Weights of a small contrastive image-text model.
Training: muon at rate 0.0018, 8600 steps.
Rows from block 7 of the text encoder of a small contrastive image-text model, named by matrix and row number. Rows with one number belong to one neuron. Each number is 200 + 20 x the weight over its row's rms, rounded and kept within 0 to 999. All counts start at 0.
After each neuron's rows are labels from the 100 texts, of 14976, where the neuron reaches its highest value: "fires on" is the input token at the peak. Only what is clearly more common there than usual is listed. The data: cartoon faces.
# fc1: MLP up (text_encoder.blocks.7.mlp.fc1.weight, 768x384), inputs 301-343
# fc2: MLP down (text_encoder.blocks.7.mlp.fc2.weight, 384x768, transposed), outputs 301-343

fc1.613,164,203,220,212,191,192,215,181,171,223,198,179,214,150,200,203,212,243,215,195,229,188,228,165,181,183,202,200,235,173,205,187,185,210,214,198,173,188,207,209,210,217,172
fc2.613,181,188,181,197,186,227,192,198,216,233,207,208,181,200,229,236,190,203,156,186,172,197,198,192,208,201,232,190,187,217,224,194,227,181,196,234,185,174,198,213,174,186,179
fires on: "orange"

fc1.727,194,206,219,192,201,179,217,197,183,203,202,202,230,197,206,212,210,179,187,208,232,180,213,192,187,217,205,224,193,243,221,200,238,212,205,202,211,209,218,186,219,188,206
fc2.727,217,195,185,196,203,182,191,217,169,204,223,235,192,199,213,167,169,181,215,180,168,223,223,195,209,211,205,181,185,166,207,216,192,188,229,207,203,171,197,237,178,194,187
fires on: "pink"

fc1.152,176,185,205,220,175,207,206,220,205,171,189,186,204,198,178,242,225,179,219,198,229,214,186,224,219,162,176,223,173,205,185,192,180,262,186,234,215,220,191,201,188,177,212
fc2.152,191,195,183,197,213,212,209,161,181,193,190,195,205,199,204,207,196,246,179,204,231,218,218,214,214,188,211,211,181,228,215,227,223,208,215,201,210,208,186,212,200,207,215
fires on: "yellow"

fc1.714,151,192,180,189,217,229,182,239,160,212,221,195,221,246,208,181,190,185,240,221,195,182,211,199,205,228,226,223,212,179,209,220,224,193,196,191,246,194,192,225,207,194,240
fc2.714,206,182,198,182,204,199,190,227,223,191,206,203,197,175,194,201,215,199,197,159,243,184,183,185,173,212,198,214,223,197,163,204,213,191,189,203,192,190,216,201,184,213,212
fires on: "red"

fc1.303,203,220,201,183,190,227,205,194,165,216,208,193,195,211,212,169,199,200,170,193,230,197,187,190,217,203,178,210,181,233,199,198,246,222,174,175,196,196,230,224,204,195,226
fc2.303,218,233,206,235,218,195,219,190,209,190,184,210,183,209,210,247,215,201,187,168,175,200,235,216,168,181,191,194,186,180,188,177,250,210,221,199,150,186,179,193,179,209,228
fires on: "white"

fc1.657,183,191,210,188,181,187,214,181,185,222,210,209,206,206,201,173,192,191,155,244,201,204,173,180,187,179,176,221,188,199,173,222,234,202,183,199,208,203,215,188,225,220,228
fc2.657,190,224,154,236,224,194,200,204,214,207,193,212,176,207,181,247,215,170,199,188,191,199,207,217,205,205,203,212,178,227,180,194,208,172,174,216,217,214,195,203,220,224,200
fires on: "grey"

fc1.47,193,196,181,200,203,208,211,213,239,199,189,217,191,210,200,212,208,212,205,197,227,234,229,205,226,178,204,228,213,167,220,240,195,226,187,194,214,210,212,220,225,213,188
fc2.47,201,210,190,182,206,180,230,161,215,196,213,212,179,216,204,183,203,199,224,187,195,197,182,176,204,218,175,166,190,188,179,213,230,154,196,183,238,176,199,189,200,208,194
fires on: "short"; "grey"

fc1.74,158,239,227,204,231,213,199,193,205,200,216,191,152,229,194,203,210,220,214,230,183,203,227,194,180,206,191,202,196,214,197,174,205,200,186,228,235,198,177,198,205,209,228
fc2.74,192,206,161,206,176,154,189,190,197,222,203,205,224,177,210,190,163,234,218,237,217,184,179,201,186,158,190,220,199,240,189,246,222,169,187,216,185,182,187,218,217,194,189
fires on: "white"

fc1.558,216,202,172,221,214,211,185,187,225,224,221,215,206,241,194,202,212,169,202,182,182,202,198,196,192,221,207,208,206,224,172,174,198,209,184,216,169,200,202,203,230,213,207
fc2.558,202,195,229,199,199,220,181,162,200,181,221,194,205,214,191,206,192,234,186,194,204,205,207,190,214,163,227,221,177,200,185,213,218,203,176,218,223,210,179,194,167,203,233
fires on: "red"

fc1.484,187,214,226,207,204,215,193,216,170,208,199,195,200,179,191,220,217,194,214,174,173,192,224,206,185,242,240,231,196,156,206,197,201,221,214,229,199,199,197,212,230,167,177
fc2.484,202,174,192,216,171,206,197,187,215,160,184,195,185,191,181,212,194,168,236,183,218,195,175,224,171,187,168,196,163,227,196,212,172,229,194,204,200,216,177,201,209,200,205
fires on: "green"

fc1.531,168,196,210,218,208,205,209,188,169,205,209,187,207,202,211,206,200,215,232,163,195,214,244,218,176,167,223,173,168,183,201,204,182,248,179,165,214,187,175,195,173,178,179
fc2.531,182,187,153,176,205,174,194,164,205,227,201,194,213,212,204,216,197,223,204,221,202,183,202,218,209,216,234,198,211,202,211,177,187,176,189,176,187,225,203,214,200,210,189
fires on: "purple"

fc1.513,181,181,182,198,236,198,181,180,231,205,185,188,224,211,187,201,235,231,208,195,190,179,217,230,204,194,213,204,186,216,214,213,212,199,196,178,167,219,211,182,191,211,210
fc2.513,233,180,190,231,208,176,192,191,189,165,256,206,193,181,201,199,194,210,186,164,215,167,209,204,225,184,189,211,209,204,162,176,210,214,206,201,198,195,162,215,204,206,200
fires on: "red"

fc1.359,189,178,236,201,195,213,172,190,221,192,189,201,185,177,206,181,234,200,209,198,215,209,215,171,219,194,213,192,185,204,215,187,165,197,161,185,196,224,163,201,204,189,214
fc2.359,203,213,178,203,200,215,204,196,172,225,185,198,211,235,224,213,207,176,209,158,201,184,191,182,199,218,205,177,204,170,169,206,195,189,190,187,175,196,184,196,162,186,177
fires on: "orange"

fc1.671,167,188,212,178,216,197,231,199,201,200,232,204,204,182,191,184,210,163,204,209,239,196,220,200,212,143,200,256,221,219,198,193,217,173,210,181,205,207,196,182,175,155,227
fc2.671,225,197,192,191,225,222,197,208,193,184,165,190,164,211,215,209,213,221,192,188,218,202,205,188,199,210,226,175,195,203,198,215,213,159,214,213,164,193,225,225,199,207,214
fires on: "green"

fc1.37,214,198,230,230,199,208,242,185,200,186,213,234,187,210,225,179,188,208,213,212,195,201,222,190,207,207,197,216,212,192,221,177,163,208,238,209,199,189,209,181,200,206,219
fc2.37,194,228,210,189,200,195,192,204,177,182,243,217,219,203,231,166,173,203,203,229,207,192,190,192,224,196,200,237,199,177,217,191,198,194,219,250,199,198,213,234,228,219,191
fires on: "sunglasses"; "black"

fc1.734,191,162,180,177,196,192,187,192,195,181,225,199,215,171,209,185,221,192,188,202,199,181,218,207,214,240,169,197,204,194,209,230,180,195,164,175,189,213,218,192,170,158,181
fc2.734,166,221,199,202,225,177,197,208,173,209,219,180,190,193,205,212,196,150,214,177,194,197,220,188,202,191,202,197,212,188,194,172,250,192,241,174,254,199,198,219,210,219,216
fires on: "blue"

fc1.234,236,190,212,205,222,220,189,162,203,194,200,245,188,216,157,213,200,225,183,197,218,161,172,219,206,193,173,238,245,214,190,218,171,178,190,205,224,224,205,184,216,172,223
fc2.234,205,195,197,210,197,203,188,166,168,166,236,197,179,210,196,195,170,183,192,190,179,246,203,191,233,170,214,187,163,194,190,189,234,176,207,175,219,190,224,200,207,201,169
fires on: "black"; "blue"

fc1.58,196,182,183,182,251,180,228,207,191,195,222,172,200,185,190,196,182,221,184,180,207,160,176,204,227,210,164,243,203,206,190,185,215,216,207,213,181,170,196,177,151,178,198
fc2.58,205,158,204,202,177,249,222,179,203,193,176,173,186,182,213,201,225,174,211,172,205,217,221,209,186,226,248,184,208,187,198,198,203,211,175,207,203,207,227,223,227,240,230
fires on: "orange"

fc1.656,219,222,180,189,178,193,202,185,215,198,210,201,197,215,215,205,214,210,196,181,237,239,211,199,218,174,190,215,210,195,182,229,178,214,188,191,177,240,191,212,205,156,211
fc2.656,188,230,180,170,197,230,188,218,129,224,197,205,245,180,230,193,193,207,211,238,190,224,150,186,211,192,190,182,172,189,187,192,225,190,239,197,178,218,194,196,217,205,198
fires on: "sunglasses"; "blue"; "yellow"

fc1.493,185,216,181,217,211,197,213,188,191,213,190,171,215,239,215,221,178,189,188,159,213,205,168,201,207,188,213,220,217,204,217,199,187,201,179,189,199,210,226,207,235,186,184
fc2.493,199,188,208,191,219,226,162,145,212,166,196,202,209,169,210,198,244,189,227,208,202,214,250,222,213,186,172,182,200,205,204,147,184,206,178,218,211,200,186,174,175,230,199
fires on: "orange"

fc1.136,172,211,200,237,198,201,215,178,198,235,153,166,226,173,237,192,222,213,164,214,160,240,217,221,184,169,200,199,238,232,230,202,161,206,216,156,209,201,199,188,201,212,204
fc2.136,203,179,187,197,182,237,186,238,196,179,218,229,180,178,218,192,176,198,228,212,202,185,187,205,197,215,221,244,200,173,192,211,239,198,199,213,230,181,183,195,162,235,170
fires on: "purple"

fc1.200,203,236,254,220,189,193,168,182,204,210,188,217,199,170,199,164,215,202,194,197,214,208,196,199,155,186,215,165,209,201,181,178,170,212,218,173,209,219,195,186,234,184,216
fc2.200,216,218,217,211,190,202,203,157,215,196,194,209,196,209,174,184,161,197,210,184,230,169,178,231,187,245,159,223,183,183,224,188,186,182,225,202,216,205,188,156,179,208,220
fires on: "blue"

fc1.720,215,194,205,187,209,191,201,193,206,188,205,198,192,197,224,215,161,181,204,198,210,170,192,206,197,173,219,198,203,202,162,172,200,222,186,173,182,277,209,193,212,167,218
fc2.720,194,203,201,209,193,194,242,213,170,205,212,207,217,215,227,189,207,193,202,222,193,214,213,184,156,207,208,168,188,214,175,163,225,221,194,185,221,216,197,212,190,200,196
fires on: "orange"

fc1.160,182,174,202,206,194,191,182,176,241,185,210,198,164,209,193,216,207,187,180,154,194,223,176,207,196,194,182,229,171,237,208,229,188,215,219,177,219,230,168,184,205,148,186
fc2.160,150,201,205,205,204,237,196,132,146,198,167,210,198,190,204,206,188,164,231,199,226,191,201,221,156,227,210,204,196,184,204,157,184,218,173,180,189,181,192,213,217,229,220
fires on: "blue"

fc1.321,234,198,214,204,224,161,203,207,201,234,204,216,215,224,197,190,183,254,191,188,201,199,180,174,190,187,167,216,202,195,169,186,182,189,184,227,195,229,186,224,180,193,203
fc2.321,171,231,212,190,164,199,228,238,209,227,186,166,169,171,193,199,201,177,203,197,214,226,225,219,182,215,226,166,193,205,258,183,232,207,196,199,222,163,209,197,195,219,187
fires on: "grey"

fc1.130,220,177,213,196,194,198,192,219,202,220,221,200,171,192,188,218,213,206,197,235,218,205,224,175,195,182,216,204,197,207,233,171,219,189,179,213,191,234,195,211,185,173,185
fc2.130,170,208,171,208,201,214,199,209,186,204,194,178,183,185,201,167,194,199,203,198,185,213,196,225,227,235,207,194,224,168,195,216,220,190,215,243,242,150,232,182,208,215,211
fires on: "short"

fc1.440,215,188,183,175,196,194,195,196,189,204,196,168,187,220,202,214,191,192,186,182,202,222,222,226,199,212,215,184,223,184,181,174,231,195,256,176,171,178,197,186,185,187,210
fc2.440,213,230,230,184,197,181,192,197,193,186,182,193,196,198,202,215,219,213,204,233,241,193,213,234,223,182,194,191,212,200,188,198,218,184,222,207,209,202,178,228,196,206,230
fires on: "green"

fc1.653,207,201,241,218,184,238,234,211,204,173,178,207,206,166,187,196,203,196,207,196,210,216,197,179,238,179,196,177,194,210,205,210,139,233,222,212,201,206,201,187,195,169,239
fc2.653,209,228,202,194,189,197,207,239,180,177,228,211,197,187,189,174,194,219,220,237,203,218,201,205,250,189,221,189,194,181,241,189,189,236,194,241,204,213,215,210,232,171,212
fires on: "black"

fc1.345,198,189,205,169,172,191,173,229,232,184,196,194,205,190,228,225,199,210,187,193,201,199,257,203,197,187,229,171,209,213,174,211,211,214,203,173,153,196,220,172,190,161,205
fc2.345,206,206,192,214,244,197,197,196,175,223,182,181,222,219,223,175,189,218,223,181,202,186,185,209,211,212,195,219,174,190,207,204,197,190,213,210,230,197,176,213,188,214,200
fires on: "teal"

fc1.477,177,237,200,220,162,181,209,201,183,225,208,206,238,206,210,217,191,178,182,215,219,211,230,232,203,190,217,204,184,186,184,173,212,205,174,197,215,212,228,213,166,208,232
fc2.477,209,188,225,213,209,185,180,188,187,147,216,222,175,175,202,190,206,200,222,216,195,198,200,191,227,207,178,197,210,197,204,193,231,203,188,234,221,211,198,173,204,216,189
fires on: "green"

fc1.510,186,184,169,212,225,199,235,171,222,183,196,209,221,216,201,191,175,166,196,177,178,195,179,201,201,212,188,222,243,223,167,215,226,225,185,235,205,198,196,203,211,190,197
fc2.510,213,229,211,201,196,204,209,219,179,206,202,191,163,193,188,213,210,241,219,221,200,202,209,220,227,191,225,190,195,182,198,188,174,212,202,182,223,210,210,205,173,209,205
fires on: "green"

fc1.718,220,205,209,207,222,190,168,222,204,231,199,165,228,202,182,215,205,185,186,200,239,197,230,210,224,208,189,224,228,197,232,229,205,189,206,205,181,170,222,189,196,209,222
fc2.718,195,163,167,187,190,160,196,188,181,197,195,208,185,222,171,187,214,198,205,207,219,148,202,185,255,163,202,222,194,176,239,204,206,202,245,210,212,182,180,205,173,184,165
fires on: "white"

fc1.178,201,211,196,220,206,186,212,208,238,219,189,184,194,210,198,186,177,180,205,184,213,188,209,232,214,223,170,264,197,166,220,227,171,210,184,183,207,180,205,202,177,175,207
fc2.178,203,173,172,189,205,185,207,207,201,174,190,204,187,184,197,210,206,156,181,218,217,156,177,174,215,228,185,167,189,209,168,183,226,186,200,218,220,224,191,203,227,199,201
fires on: "beard"

fc1.755,175,213,206,199,230,184,242,173,205,194,176,197,225,210,168,213,228,181,207,212,222,204,201,229,194,207,208,212,237,207,213,202,211,223,230,210,214,199,213,180,166,173,185
fc2.755,174,220,227,188,154,210,205,233,192,203,203,197,236,189,191,227,182,217,170,170,208,212,232,235,175,177,231,185,182,195,229,214,232,197,212,233,173,198,184,208,201,164,234
fires on: "yellow"

fc1.665,185,202,204,201,232,200,165,193,222,198,214,186,187,216,216,167,182,208,231,196,193,195,185,197,167,202,187,234,190,203,225,210,182,188,175,212,186,208,212,199,205,204,195
fc2.665,188,184,192,198,190,191,201,224,178,197,265,198,189,194,197,187,192,220,214,178,183,172,212,190,208,185,204,210,194,218,226,172,197,170,258,198,228,170,219,210,194,217,183
fires on: "sunglasses"

fc1.575,186,211,210,225,230,201,188,213,224,229,256,210,220,186,212,207,163,170,191,198,196,222,202,172,217,149,176,233,209,205,187,208,194,205,177,201,208,206,200,215,201,191,190
fc2.575,227,175,216,183,180,204,210,169,226,203,217,186,173,173,199,213,192,216,246,183,207,198,182,177,196,176,222,215,199,196,185,190,194,193,209,173,216,227,169,178,238,218,179
fires on: "grey"; "short"

fc1.619,196,199,197,186,212,189,227,177,184,200,192,216,171,217,204,205,171,200,204,155,195,229,214,182,218,193,192,204,221,218,198,230,211,192,194,206,179,210,205,158,211,174,224
fc2.619,196,190,197,195,221,155,200,192,206,200,188,168,229,173,202,189,206,184,216,216,167,164,197,183,234,237,210,219,176,224,223,200,182,210,182,197,219,222,219,203,190,210,167
fires on: "pink"

fc1.258,186,184,216,199,165,227,223,216,186,194,215,209,212,188,174,201,208,190,218,209,230,202,216,199,237,205,194,207,221,197,211,195,194,240,208,232,200,226,194,215,186,186,242
fc2.258,190,223,213,199,150,238,214,198,188,153,235,194,186,201,160,181,184,214,203,206,211,211,173,203,229,221,191,196,212,185,203,193,218,211,200,205,192,222,203,174,225,188,214
fires on: "green"

fc1.756,208,198,190,195,166,182,188,196,227,194,189,208,192,184,208,190,191,224,200,220,254,234,207,213,181,201,188,190,223,221,206,226,214,172,199,248,201,178,203,193,194,202,222
fc2.756,203,200,221,221,227,215,183,187,171,192,209,198,174,206,226,232,197,177,199,182,166,222,216,209,218,181,237,180,201,214,194,173,211,216,177,160,230,197,176,193,209,186,177
fires on: "black"

fc1.366,213,240,208,220,188,200,227,186,177,185,202,194,214,202,211,185,133,205,203,201,182,214,196,208,176,176,200,155,193,195,226,186,187,194,194,173,239,218,175,190,201,158,219
fc2.366,222,196,205,227,228,208,200,205,204,217,204,214,211,214,166,185,154,176,205,223,193,190,176,201,184,230,209,199,174,192,212,180,225,168,232,184,197,221,222,177,170,181,207
fires on: "black"

fc1.468,234,193,165,204,241,162,199,199,199,225,201,209,192,215,219,174,172,206,199,185,176,166,199,204,195,172,224,201,194,212,225,200,202,162,196,183,175,200,182,202,204,228,169
fc2.468,207,207,202,217,187,181,199,207,193,223,205,194,218,202,216,198,194,201,205,199,204,207,189,169,206,199,249,197,168,192,153,192,201,181,217,187,198,218,212,207,196,189,180
fires on: "teal"

fc1.161,184,215,207,195,229,208,209,223,191,183,200,225,233,214,186,196,179,212,178,212,208,185,208,178,181,165,149,211,234,215,231,210,205,176,208,196,176,216,210,203,206,197,214
fc2.161,197,172,194,228,193,183,189,199,205,200,208,181,217,221,212,235,200,173,193,203,200,185,240,205,212,230,223,210,180,173,209,167,184,228,197,196,226,188,204,205,216,182,203
fires on: "long"

fc1.154,192,182,210,203,210,223,195,217,143,191,205,183,191,185,185,155,150,207,200,192,179,183,217,188,221,178,151,215,185,190,164,179,180,208,176,171,174,204,198,214,198,194,233
fc2.154,239,246,196,237,175,168,234,199,225,190,205,184,152,212,219,211,202,210,234,205,189,191,202,214,196,193,246,205,226,217,237,201,227,207,222,207,241,194,209,179,238,214,181
fires on: "white"

fc1.385,209,193,208,201,178,224,190,193,189,184,207,181,190,199,192,202,218,185,186,167,218,215,188,165,191,217,190,212,221,195,201,182,221,242,218,180,228,189,187,194,195,218,237
fc2.385,170,236,190,180,212,175,262,225,198,197,216,188,188,213,194,203,205,166,196,192,236,203,224,212,202,236,200,206,205,193,246,216,186,186,162,182,171,200,187,243,198,232,192
fires on: "beard"

fc1.473,171,224,218,234,237,203,208,209,210,213,184,226,206,202,171,211,221,190,191,174,206,212,185,181,201,207,219,218,196,218,228,182,197,193,210,182,219,216,231,199,201,170,222
fc2.473,195,149,200,197,195,178,190,195,192,172,226,185,165,199,223,228,195,199,201,194,224,212,191,203,219,219,224,178,211,207,185,176,206,179,165,215,223,191,202,202,184,183,199
fires on: "beard"

fc1.524,166,174,186,220,168,202,217,188,174,201,201,199,197,191,196,184,219,210,176,186,236,171,229,196,225,156,219,228,187,198,206,198,220,209,187,179,192,191,196,234,187,159,211
fc2.524,202,228,209,207,226,198,204,190,208,193,187,190,177,207,202,222,215,184,229,205,164,213,176,210,160,231,210,195,184,208,213,166,201,179,165,234,240,215,242,205,197,200,190
fires on: "pink"; "beard"; "green"

fc1.621,212,197,246,194,221,181,187,198,203,211,235,202,183,206,219,141,188,232,198,222,202,205,195,206,188,184,196,209,206,241,228,177,219,186,198,170,204,221,217,181,229,191,229
fc2.621,178,221,189,195,171,230,206,227,205,184,207,206,201,197,205,232,181,195,196,207,175,226,190,222,189,226,236,196,209,186,228,175,177,214,199,236,207,158,221,207,180,222,176
fires on: "black"

fc1.417,247,207,216,200,226,222,183,213,218,204,182,174,208,199,202,192,176,162,154,171,200,203,242,202,206,191,228,196,183,218,232,161,215,209,209,203,202,205,227,208,194,203,204
fc2.417,187,214,190,163,200,193,207,177,193,185,190,166,183,216,197,202,192,197,188,182,168,191,215,185,195,196,182,193,181,170,238,202,195,192,210,190,227,202,199,213,198,200,205
fires on: "sunglasses"

fc1.131,204,218,197,177,237,195,224,224,229,239,225,204,208,219,187,164,240,213,198,184,204,162,243,219,203,203,203,214,224,215,218,195,194,184,223,212,202,209,231,195,172,198,198
fc2.131,197,200,182,169,230,204,165,182,151,181,197,193,157,205,172,230,207,216,226,195,248,193,189,191,236,200,184,223,232,201,200,192,183,195,197,219,194,209,211,206,210,212,219
fires on: "white"

fc1.494,194,202,178,222,182,154,187,196,203,208,188,211,207,233,229,178,192,168,225,196,161,237,198,204,194,217,172,174,195,230,213,188,192,223,228,173,203,188,193,184,219,202,201
fc2.494,202,190,199,206,196,193,195,209,192,190,223,196,181,184,223,167,191,207,183,187,178,199,189,189,198,201,203,180,159,196,189,197,217,191,199,174,188,179,198,232,211,172,191
fires on: "purple"

fc1.521,229,183,226,233,199,200,199,181,214,233,226,162,182,189,187,188,189,190,222,237,153,228,224,210,215,192,206,215,185,233,203,151,194,219,202,211,193,182,202,159,195,203,210
fc2.521,185,205,207,190,211,218,216,180,214,210,188,191,151,202,185,227,190,225,190,230,195,197,187,210,171,192,225,187,216,195,195,190,178,150,157,164,217,200,219,208,185,168,218
fires on: "sunglasses"

fc1.733,220,194,227,184,214,181,187,189,208,198,223,201,193,195,158,191,222,208,230,174,230,217,215,149,184,196,196,216,210,204,189,194,207,205,211,175,204,219,217,177,203,149,211
fc2.733,180,241,173,227,183,218,174,198,202,199,219,219,240,193,206,222,190,188,204,188,188,195,204,221,210,132,186,178,183,184,187,197,195,212,208,201,199,207,197,236,205,209,234
fires on: "yellow"

fc1.586,199,197,235,193,230,233,202,214,218,225,191,202,185,199,207,188,185,193,203,169,198,163,205,214,200,202,185,210,195,218,211,181,196,215,152,155,206,213,182,174,168,178,216
fc2.586,199,217,190,213,197,197,154,192,181,184,195,151,230,171,212,193,215,208,231,184,221,220,207,192,191,147,201,215,184,221,248,230,178,207,194,229,181,206,220,223,214,194,204
fires on: "blue"

fc1.753,209,185,198,206,254,237,212,202,214,237,249,177,203,206,180,163,191,209,204,178,199,175,187,188,202,198,182,176,214,238,200,203,199,182,207,204,188,164,231,186,184,182,199
fc2.753,198,197,204,212,155,190,197,191,166,198,173,200,184,206,196,216,197,186,207,206,210,209,219,197,251,217,226,214,188,180,185,198,176,194,182,191,207,194,192,218,189,235,191
fires on: "orange"

fc1.338,192,211,197,169,192,179,197,197,185,182,188,170,198,202,193,188,168,191,191,175,246,175,181,220,173,174,168,175,180,187,198,194,191,187,183,169,208,176,185,206,184,207,203
fc2.338,216,201,189,217,228,196,122,194,250,234,191,239,225,221,164,179,207,164,219,201,197,149,178,235,192,235,178,200,172,186,206,211,227,169,236,151,180,225,196,171,150,175,214
fires on: "blue"

fc1.210,202,204,204,187,174,183,180,193,225,242,167,171,198,197,206,186,210,180,205,206,242,186,208,222,228,228,237,204,211,190,202,192,181,232,213,199,189,212,193,197,235,153,190
fc2.210,175,228,207,166,189,191,265,198,180,191,198,171,199,170,185,212,207,174,176,186,213,209,195,188,235,199,201,175,201,211,206,227,191,202,203,216,235,230,178,201,218,180,190
fires on: "beard"; "green"

fc1.165,214,206,181,191,191,222,234,200,197,201,197,226,197,195,194,219,191,196,206,232,183,210,195,221,198,212,236,213,191,223,196,210,173,198,215,225,191,196,236,161,194,222,199
fc2.165,188,198,226,230,185,194,215,218,206,206,192,181,182,185,175,187,212,215,211,212,241,179,188,177,226,177,178,219,252,223,211,195,207,177,165,187,204,190,190,235,168,199,223
fires on: "sunglasses"

fc1.233,204,206,212,192,242,201,182,217,186,234,203,206,206,226,218,187,187,217,200,211,189,196,202,200,242,206,194,220,222,194,191,183,171,193,209,213,194,205,217,206,202,174,207
fc2.233,193,200,219,231,194,162,218,191,179,196,224,206,195,213,220,213,245,215,214,184,188,194,219,213,174,200,194,193,217,234,206,162,214,197,216,161,181,196,160,238,135,238,208
fires on: "grey"

fc1.92,213,202,187,177,196,207,238,211,172,198,196,204,241,207,194,179,216,195,203,196,183,196,211,187,194,203,184,215,207,218,169,190,254,225,209,205,183,212,249,198,227,208,232
fc2.92,205,212,217,211,188,212,236,209,208,187,172,220,172,196,183,227,226,236,192,227,200,197,221,194,193,178,209,220,184,194,223,177,255,218,237,196,164,211,188,211,173,211,212
fires on: "white"

fc1.53,220,219,197,214,209,178,196,217,215,213,203,224,214,207,226,200,185,206,204,187,179,213,240,201,197,228,179,180,209,165,205,172,171,216,204,186,145,212,219,214,241,197,181
fc2.53,258,189,212,208,229,175,175,169,200,213,215,152,216,198,170,200,190,225,177,203,215,190,182,210,169,195,191,246,192,209,208,199,216,206,208,211,221,222,151,194,188,201,201
fires on: "red"

fc1.8,216,213,208,178,195,212,207,223,186,164,218,197,226,218,188,180,234,200,183,211,224,199,231,207,201,211,239,220,209,237,220,195,183,202,218,197,201,210,175,187,181,191,196
fc2.8,179,214,195,161,226,158,187,206,197,227,217,210,215,189,213,187,186,206,205,219,226,210,152,244,209,181,162,214,194,187,233,168,190,182,269,194,196,209,179,192,208,224,194
fires on: "pink"

fc1.704,211,224,217,193,259,188,182,201,226,190,204,218,195,215,160,236,209,193,162,205,196,202,222,219,186,191,207,198,190,214,224,201,204,206,183,204,206,177,205,195,195,243,208
fc2.704,213,197,198,208,251,201,195,176,179,154,203,235,198,222,178,180,192,213,223,231,253,205,189,202,243,172,173,212,213,214,218,208,204,211,183,215,230,228,201,220,206,201,195
fires on: "white"